A small contrastive audio-text model, trained from scratch: text encoder layers 6, text encoder activation star_relu.
Rows from block 8 of the audio encoder of a small contrastive audio-text model, named by matrix and row number. Rows with one number belong to one channel. Each number is 128 + 24 x the weight over its row's rms, rounded and kept within 0 to 255. All counts start at 0. Numbers have three digits each.
After each channel's rows are labels from the 100 clips, of 14848, where the channel reaches its highest value: "peak in band" is the frequency band that holds the peak; "top examples" is what is common among them. Only what is clearly more common there than usual is listed. The data: songs of 200 made-up bird species, synthesised, often over outdoor noise. In brackets: how many of the 100.
# convs0: expand pointwise conv (encoder.blocks.8.convs.0.weight, 384x96x1x1), inputs 48-95
# convs2: project pointwise conv (encoder.blocks.8.convs.2.weight, 96x384x1x1, transposed), outputs 48-95

convs0.187:151147167163090082111104148132134145072144093143132143175131089139119118095144101125095135110105131158081119142088109102140136160138140116109107
convs2.187:136123119124108106149171110145113166158134091127118135100178153121138130116142172129159092141104111142165154114151119131126195118096133113076103
peak in band: 4000 to 8000 Hz (51)
top examples: downsweep (55); arch (47); first syllable: downsweep (39); first syllable: arch (37)

convs0.45:127139119102111136090117117163181154118052127107130118089154151108162151115136109119101128164124139137125169126141097113153133147112162105095067
convs2.45:117122106129093154147151124098071152154128106099104140139144142147161145100134162118163131176129106111129140089124124105115197107140125119123143
peak in band: 250 to 500 Hz (37)
top examples: downsweep (89); first syllable: downsweep (36)

convs0.244:143118138097130140082128113138142078174141147079128135122147161080124150142147133175160111135130090134174091122156116129160121089110144102102142
convs2.244:131125110141117176146141089152139092183125119090104160161125136129076137111144163145145119110114135148164125094107125148098130089117067124152088
peak in band: 4000 to 8000 Hz (62)
top examples: steady whistle (99); first syllable: steady whistle (76); pitch: middle (61)

convs0.50:118142130120150153139122137114093130153144112115112143173130155162169112198090147125112105125083154135135068108126094120110085077109152164079140
convs2.50:134184125100111115067131120142129171130148144172085145114137132173129143132105149165160139129140147144115132056153112159105137142106097118129094
peak in band: 4000 to 8000 Hz (69)
top examples: fast repeats (83); high song (70); steady whistle (58); first syllable: steady whistle (57)

convs0.383:092175144137116149160141119075137114092103122173110116144079119201171135120119100167103154116109149178111109129141146128108121131105112125120113
convs2.383:114123138105104129139162101107103174134154120123116145148135181177170108101130143139135144119102157125080124091125098128128154156085099129139095
peak in band: 4000 to 8000 Hz (59)
top examples: high song (59); arch (56); fast repeats (54)

convs0.142:110130152136097105175118135087121155138163137142104128160107094095121148121120123105087124085142163122142118103115142181111115141121125106125136
convs2.142:131150111116081127114130137135156105085118114122149193127137148126115172140138134153142131153106156096153109146126104149096140124129111114104153
peak in band: 4000 to 8000 Hz (61)
top examples: upsweep (100); first syllable: upsweep (89)

convs0.18:120098125131139125092141104145112130136147131066096137121153124076102119158111144105113171136156160117123164093121129104133126209120169110141166
convs2.18:123149103093121100091142079121135123118125140146119125114188135135132124139140103171143108147128092144145106129133126158168099183158104140154135
peak in band: 2000 to 4000 Hz (97)
top examples: low song (81); warble (40); first syllable: warble (38)

convs0.166:149117140121128117126095157130192145106099096140090152136132105135156114173085118134110119122144164135082111121126091136156080138123106141090090
convs2.166:151118129102147143131151111127128160161174120154156085125152152097120149171136129126151103121157115151133128100134147122119120145138133170144119
peak in band: 2000 to 4000 Hz (55)
top examples: downsweep (97); high song (83); first syllable: downsweep (81)

convs0.104:139147123115145124174148114106114143135126150137105123154121115146128148157105116112107126138139167115182116132159095113073152090110134132112145
convs2.104:164151138114154160093104117164137116116137117121107161070142143111135137189134123124139170117103090126133128137153145123152130167112168149111134
peak in band: 2000 to 4000 Hz (60)
top examples: reverberation (98); text has "room" (98); text has "reverberant" (98)

convs0.70:138142103155137121114106147145095090105157110079132132161137142124096117147118145107131094098173114104150134080114117073125140096111139120141120
convs2.70:115121132104075143104114162128169130141118136147124118155107112071108148145082159163118120147121121119150130085083124138141114131130124178170178
peak in band: 0 to 250 Hz (54)
top examples: low song (73); rich in harmonics (66); mains hum (34)

convs0.271:117114155134126121133116101131138144103114143116185170119172112130167125135092108111125123127119109117127086118085137111191129103142134158139093
convs2.271:129135166157146131139096113145149132114136122171162137091127164139149088111149083133121161120115091137112143101110149163175106108104146148136138
peak in band: 0 to 250 Hz (52)
top examples: clipping (56); text has "clipped" (56); thin (high-pass) (34)

convs0.58:149156105141147134152160123099142123094117144156122152154126111160144178133092133080078078114108150119167114098129102122095132085135174141104108
convs2.58:154109099181093130171131124132102077152114122128133119136125157114116122085134136129148122163170119105144136130073119121097118138139113101111154
peak in band: 2000 to 4000 Hz (60)
top examples: text has "over" (99); stream (45); rain (42); first syllable: downsweep (41)

convs0.340:146200158138137131161085118119146105121142152104108147205123114130113112172141088112102138140151139160129130120147105127106111146124104124121111
convs2.340:118152115110157113108132119093144166145093073111099114106096140107122120148086139106171148138137101108083138095149143128150135122134146188120138
peak in band: 2000 to 4000 Hz (91)
top examples: low song (83); rich in harmonics (71); harsh note (53)

convs0.64:118132139112148144196150086144130126115101138148114133149121134184172148127111119174116138139080133175125128136112134128115121083084134108125161
convs2.64:153164135150091140081119182185114101142138135107125122139083123124120146152096147143104093120111175129121122113119091123102133120133114134138158
peak in band: 4000 to 8000 Hz (52)
top examples: muffled (low-pass) (60); stream (46); wind (34)

convs0.53:135138138160155157183133159099090154157127118128095121134113123101125151189149107102109147102118179133138086084154152154118104110133140085122110
convs2.53:095120119119171065140154082092153128125111099111088161128103116122145136173159129114139103095129090134127127168111121101095134144128125097153116
peak in band: 4000 to 8000 Hz (62)
top examples: upsweep (83); high song (61); first syllable: upsweep (49); mains hum (25)

convs0.300:119111166139123117135119124097125123107133139136151130141136119174168127147122079122097083147135157198104112126167121136155136105126127129123114
convs2.300:116127165094151098150124119136159139090089130084094145111120096173137127134128130145109156128126137154112167157141131101131145160082146089072141
peak in band: 4000 to 8000 Hz (59)
top examples: fast repeats (61); high song (58); arch (48)

convs0.292:162096131147141152108152124127110112125122093121096122133137143162132138161127134110107144106125177127110129094143148105159094164109155089080108
convs2.292:097098123123174111138108102100145152119125126099195113149130128119143117180115082144148101093129062136123122172124112152116099142172117133139125
peak in band: 1000 to 2000 Hz (42)
top examples: warble (59); first syllable: warble (45)

convs0.55:136098117135129130090144127150113122134150112084116124116146120077104120151116155096126156120149161114109144069140105086116116194113156112120178
convs2.55:164108128079149121072177110106129154096170143162130101127164172159135118128115115139166108135145097117146083116129107141143112172156083154141119
peak in band: 2000 to 4000 Hz (93)
top examples: downsweep (65); rich in harmonics (65); first syllable: downsweep (61); first syllable: arch (28)

convs0.306:118131141177115150115161105101130152122124153128102130168161102109115126110120109121109144138136164155130175124156108144114175148125170085165102
convs2.306:165186144164102140109112140154112125146147125157151110118166162129149135123109174153134110119097113124153163116136090193125141109092122144078148
peak in band: 2000 to 4000 Hz (91)
top examples: upsweep (94); first syllable: upsweep (94); fast repeats (81); pitch: middle (65)

convs0.312:139062139108123154119141132129119133137128141096117125107128103091085139144127112126117126126163168114119146085138144091151137171120169124118181
convs2.312:149114152103095137103160110141116130106137124122109135105119160151145148135117136162144173091136162084099135112141114113106143161113149138117106
peak in band: 4000 to 8000 Hz (76)
top examples: pitch: middle (69); downsweep (67); first syllable: downsweep (65)

convs0.185:121125131140104117122139142143124132159090133160125155125131149136183109107150115135163156142105138143083150124092118094142090202111144105131112
convs2.185:176111135152124146108111127177092119142111121099101136089139140103132164163159102098119114145076112099194087154130128119130106124178146129096129
peak in band: 500 to 1000 Hz (35)
top examples: downsweep (99); first syllable: downsweep (64)

convs0.253:141134135110142116063121149133092125129156102115124086114098146134136101134142180056154153140135107113120121121153118163083102173144098162163117
convs2.253:139122123118090153140151163135098128200082119066085112105137125105113125109115135133128144161128138086151142136127144101128155132152140136106157
peak in band: 250 to 500 Hz (45)
top examples: downsweep (52); high song (51); first syllable: downsweep (43)

convs0.126:106117150133115104150124102133137111150147131100140139135158141114136157062134076101111103153114154146145148148159102091106184157109141083154105
convs2.126:101126091108120158166156101102158109111094108114102128142115160128137159115183083141124129132161120158107170146170127088144128121124097113129107
peak in band: 2000 to 4000 Hz (64); 1000 to 2000 Hz (31)
top examples: reverberation (66); text has "room" (66); text has "reverberant" (66); upsweep (55)

convs0.192:142180099135106128132098129131121122115133110074121101133115143174138100128115130126118134134187121133173154106126145105094185148119189160137126
convs2.192:174150151150122141131138076119139147117166139136148140135164117184134142153149102161106108113108157151106113114161118149144091150136089120140102
peak in band: 1000 to 2000 Hz (35)
top examples: steady whistle (57); first syllable: steady whistle (43); first syllable: warble (27)

convs0.291:154120140112142137116152164086125101125150168163123100082120132148125097110166164114152073103140129144148126130137118137094127101141127159124092
convs2.291:126099160177102160126139120132131101121159093103131127129084129111126119145117145107119092142128111137137134113148123156098134098132177183158119
peak in band: 0 to 250 Hz (100)
top examples: mains hum (100)

convs0.49:137101123132140113087147132135107132146157119054093119117141134089131124158116133071136175115153144109107144074139128097134117204127168125124173
convs2.49:146135121121181103085167100117119137097134128150135111137148150133132119128115117168126102127117126105109099120148094171135101208167116161139087
peak in band: 2000 to 4000 Hz (91)
top examples: low song (68); first syllable: downsweep (47); first syllable: warble (34)

convs0.21:133107140138119126144156099114126131123114079102098112120122143155177132151085126144116187140108142149087146119175121113128134172092146100131121
convs2.21:130151120136113107135113136124150100125109119123163098123179126095113154161075105140108128154094113139113080145134152125180111132117106160109135
peak in band: 2000 to 4000 Hz (67)
top examples: fast repeats (81); pitch: middle (72); downsweep (57); first syllable: downsweep (57)

convs0.94:129180128149134124103113153148159092110090090126120151161095152146181143125159146118139152169084126135117125117138112099129134130092100138129090
convs2.94:141158146122116113095141128134127167101152114155113162136139171121129138128116148150125159095136110089100120108125135146137162138100114109109069
peak in band: 4000 to 8000 Hz (58)
top examples: downsweep (100); first syllable: downsweep (99); high song (91)

convs0.119:122153140138134113139120112111174117126103136128148161128121111113127160068159092139127114143113114109098105149176100134115143103155130114188143
convs2.119:133155109144155072125118125160111163140142082126154096108138141140111126149112090148157113102138123154116142127110131147111112119148164096147086
peak in band: 1000 to 2000 Hz (40)
top examples: pitch: low (78); harsh note (74); rich in harmonics (65)

convs0.152:135092123137141114097111144159167103154095155145158169088173113120114162098125103113132060138096128109140096104138114144150144096119153132109097
convs2.152:090205115111145144103131116115134142122139117121121105088146126113114122183109136129168186133108118130107086128152139119123088143157115153145117
peak in band: 2000 to 4000 Hz (78)
top examples: low song (92); rich in harmonics (82); buzz (46); first syllable: buzz (44)

convs0.71:122117103153137145105092130142129142115136128130137172144125131086090158120117139121088114098144109125169085083132096123180105095112141114124100
convs2.71:108131088106067151119103163156150112154122119125122160142120137088083170116105136139119107149101131148155145082118124170111140092120105152139121
peak in band: 4000 to 8000 Hz (88)
top examples: low song (72); fast repeats (48); muffled (low-pass) (37)

convs0.120:161162134128119144115116134170119133117106116094067112110120116076147139126079117167125169136125133116112116120179132154133118132112135072105097
convs2.120:129108127096133139146132139095111079107139143150137144137136086120083157135132111155076147156132152140110141157092170084106116156158098153156140
peak in band: 4000 to 8000 Hz (61)
top examples: steady whistle (65); first syllable: steady whistle (63)

convs0.317:174108138113072139108105141151164120111120122112147139125130115117133106126130103161126113186154139123124144173123106109126139135106178125161111
convs2.317:105136170103174126097091161131145130102127130110136153108068115121140099123116113076128102090109132131115119141137086135145146113136106100106130
peak in band: 4000 to 8000 Hz (58)
top examples: high song (56); arch (50); first syllable: click (30)

convs0.249:118144174187137107123107115139125113119199133108162143152157116144127122138112124101133135118170114172137100145120122122112125139116080142129124
convs2.249:084111092105143163141139164115142113144098095107117110129140166109110108115095146128146132150105147110112121115099132124129161120112127189132138
peak in band: 0 to 250 Hz (90)
top examples: thin (high-pass) (89)

convs0.24:154141156132117121101108176163130153127103099079122121098114121106127116094159100129109165123122136105125184131129135120117139172132127090130095
convs2.24:115084107121131130148134077093138137139102112141134134129123118153145128130155099106122104122144108150122163152155109104149136092146153073158116
peak in band: 2000 to 4000 Hz (71)
top examples: upsweep (70); first syllable: upsweep (57)

convs0.29:149117109121112147120098124160118153139116164141142125146140132116141130122108082148104100176176128110123161157125100140139161127176097125161124
convs2.29:131107104161147141122105123110130109136141119106117112177084112143115132150112124086105083098107137126159106148152112136097100084164141156159127
peak in band: 4000 to 8000 Hz (70)
top examples: high song (70); steady whistle (62); first syllable: steady whistle (56)

convs0.274:124126111164095111131136097098135104106121134135146152153159114137153090126095127121146118123146091145107078182124130112117124126116127173144127
convs2.274:132140125143121205147131127126123095153118114133124085130101136135135155111136163161089152107124124109099082116172177116130125142121137168125153
peak in band: 0 to 250 Hz (34)
top examples: click (60); fast repeats (55); upsweep (45); thin (high-pass) (44)

convs0.101:114127151163106108114108120125139126118107122136154155166148117126134115116146093148154127125097099158112117148087129118159153127170080163157090
convs2.101:158145145110094142131172108118123142174117113085118117122153117136108127104110141132171114132125144146120160123111119153125176132119140119078121
peak in band: 500 to 1000 Hz (40)
top examples: mains hum (40); wind (40)

convs0.47:152120139106111097123108132158120154125135111129122102119090135127084169132135129089142130144138122131117140154112095116132136139155099134109198
convs2.47:114137130136091120150144161098129131130156110177128118154129139151157063093139195132127118128128116137120181105133089122125161093072123094122135
peak in band: 250 to 500 Hz (41); 500 to 1000 Hz (31)
top examples: dip (89); first syllable: dip (43)

convs0.118:145130148116141147113143147180177102132074114091123137109148106090144131118167113112120136124108142098101110161154101095157111130117160114116096
convs2.118:142165151111116116091127146132101110138126109112107126093096141133087137121093188141155157093081133135100116144113146108079140161135168082085111
peak in band: 2000 to 4000 Hz (58)
top examples: downsweep (85); first syllable: downsweep (75); arch (49)

convs0.359:092116132104112123106102132125166125145120127121139118136100143113151093166146151129166133165113117130123141121131096124131093141132126166145124
convs2.359:144112160168096159104168097130138118170142087121128152153144132097092113112119175140140139105107109090132115165123152108101184125141162119168111
peak in band: 500 to 1000 Hz (34)
top examples: downsweep (100); first syllable: downsweep (80); high song (51); rain (35)

convs0.27:147145104145117129150119143175112155099108092099147162147138133077127160153144124116108146115094133112094138114106131091171148150151133092128097
convs2.27:138100130120184120133122101131151095153142098072144158100170118120095109122164081135142152157087109119092127143125147133116107132139148141121123
peak in band: 0 to 250 Hz (55); 250 to 500 Hz (35)
top examples: thin (high-pass) (48)

convs0.369:135129139140122101139134156099107113117140177158118140159163107073148107087134112137129091148151103093150117109121081115091137101167116159123125
convs2.369:124070075130136125157136109117148111108087114146141101136117151133126163135110141133139104176105139161150095158129129150082125110135115147132137
peak in band: 250 to 500 Hz (79)
top examples: mains hum (90)

convs0.113:137145119179088092134145123059167108057106148138145110131135109135137102072122109105129118143142091131104126138168108126103172091120138147150099
convs2.113:123145141152126127081077123143148143144130113105131192112139113162151148127143097094160113104123125143146139119100084181150142119139146101097123
peak in band: 2000 to 4000 Hz (76)
top examples: click (100); fast repeats (95); rich in harmonics (76); first syllable: buzz (36)

convs0.372:123114115131168135144105119093134115103170088158143129115131106165131154163078103115086114098144164112145113137120127131091166108179157135123124
convs2.372:126170129101113138106152096108148156095173099158137136112138143143109129150096124144142172136103131106079078110182131108138097160123110135172105
peak in band: 1000 to 2000 Hz (43)
top examples: upsweep (74); first syllable: upsweep (73); steady whistle (56)

convs0.324:124168109101119129144137119097117122107138139120127128140135125145112172099096060086126114120137146112184140143160122127106169078147126119184143
convs2.324:107130153112139077115147093123148140097120180142164151146161097129110127088131142105118108138143141148125132135109100213153121095094115130127153
peak in band: 1000 to 2000 Hz (71)
top examples: rain (33)

convs0.20:147179137154111116101156129112134131108136128143111127147106114144112135090136115095148122119133133176103155120102129092113132163128166094160128
convs2.20:150098137143121132139130118148124136105115149108111130123119151120176143151154133126089057158086110136155142127164134155135115090168174114094144
peak in band: 1000 to 2000 Hz (46)
top examples: arch (96); low song (73); first syllable: arch (57)

convs0.209:151185114121104092107139159139096128104125127111093117101097094112098097110131101098112094106156130109140134106181126176114140105129145109155159
convs2.209:173125107139107128126114138135112119159141143138107133164151087135057107080135125127113140165122164113148116076116126126158139117128107133113106
peak in band: 2000 to 4000 Hz (56)
top examples: upsweep (92); first syllable: upsweep (60); high song (55)

convs0.304:127095112136137126080155119143101132158161123071107134106140113086103120135112139104119136125150159118131158079124112093137113186129174125130167
convs2.304:129137107102137119095161106124113092149118106166090118110150147087131131140131144155161145120124101116138112100164128130137127190143137137165136
peak in band: 2000 to 4000 Hz (91)
top examples: low song (85); downsweep (57); first syllable: downsweep (43)

convs0.206:115117151138147137150121151115110112108114147115119096092092145146147111143120099121163170111132146106098123088162134124137107140087157117119117
convs2.206:145118115088122155138134086119115174094144147122149121125152161173144144131126107131136117138106172154129131113154123122115085109150089136114127
peak in band: 4000 to 8000 Hz (51)
top examples: warble (52); fast repeats (47); first syllable: warble (34)

convs0.130:096119150142122163112133129087148128104087203141160119170133124129170128121172140142113153171114103161090120159170130163139133118102120162168128
convs2.130:151104155154130138101106143143142113107134110070167134093097143138130122172101111135111128124139117123096126135130161129194120138140161110107139
peak in band: 500 to 1000 Hz (30)
top examples: click (95); fast repeats (89); first syllable: click (54)

convs0.323:131116124130146120119111150150138143091072178159096155102150107111175129156088115146122153133162147127140121129123127110143112137137146133095164
convs2.323:163124096171112148114089129157107163153136146105069132073128124139148126109182135128144170147118106119150109123125139134121194122164139100108141
peak in band: 4000 to 8000 Hz (51)
top examples: downsweep (88); first syllable: downsweep (69)

convs0.54:131152115095102128171161141117099150093115124166136097157113109157171154072147110140116130103105153136094154099108146124141173113144133113128133
convs2.54:182147130116138168132138138112099112131134151155094102120129129145134151153090145166098149116109134129119130119135160121089134146127124146155138
peak in band: 4000 to 8000 Hz (52)
top examples: upsweep (66); arch (61); first syllable: upsweep (49)

convs0.86:140164113152152143146180100105118125119151111139110111123145121109128158109135126103121109079108119120169094120147192133087133128127141092124073
convs2.86:124134123167163120139115141109176119122119127123159155124081128161146134129110123107097104097125150118095084162140091140128116162140138097127098
peak in band: 4000 to 8000 Hz (70)
top examples: high song (56); upsweep (53); first syllable: upsweep (42); first syllable: steady whistle (38)

convs0.48:173095075119162111146163119135116115147169140107135114119154178111117131156106156100154126131158119122150137097164146115144118133114169103091133
convs2.48:114104119095154110088105133137158132087152130145139099133132072150151162149131089158096095134102138163141122103148117138113097093156117104144152
peak in band: 2000 to 4000 Hz (51); 500 to 1000 Hz (30)
top examples: steady whistle (59); fast repeats (47); first syllable: downsweep (41)

convs0.287:154117133103145148159146173153097134136131138146132119106134187099143146134143146099167131132150111092130086136106095142154063106161064152093171
convs2.287:151128131134124095124099175112175071092084144107119110155056086156115114131139134100137117154123126116107118148085147100117124128141136104141143
peak in band: 4000 to 8000 Hz (76)
top examples: steady whistle (93); first syllable: steady whistle (80); reverberation (65)

convs0.305:162144102101175134144151134150128118160123097158161141126133147136156137169103194172148107121110113135163121140093121133105085049142113142132139
convs2.305:120133172123171117123111148082140097094109157148141115154100110131126136151098095169110129068147151107069129150131112117111097147140110154175110
peak in band: 4000 to 8000 Hz (74)
top examples: steady whistle (100); first syllable: steady whistle (69); click (46)

convs0.303:098153101143142129141150114119098116099124147127158122158126113147114111116156141158123095104137147132149099115165120085169124085086168126120131
convs2.303:085114072098114110139119126097166158098127111168122132162145149107117144129121169131100130162132118134124132094115125143121126110087078159150156
peak in band: 1000 to 2000 Hz (52); 500 to 1000 Hz (30)
top examples: fast repeats (66); downsweep (55); first syllable: downsweep (55)

convs0.356:133113139071151157148123142165106092155103123122167092098133176120150143149129145164172135115140110154169108132118146102136124092099138126104147
convs2.356:141163136166096178112124132167117151148117134127137123081132172138164170139104126107125115129120111119149132090164177130175120101108167127082148
peak in band: 2000 to 4000 Hz (73)
top examples: steady whistle (100); first syllable: steady whistle (51); click (46)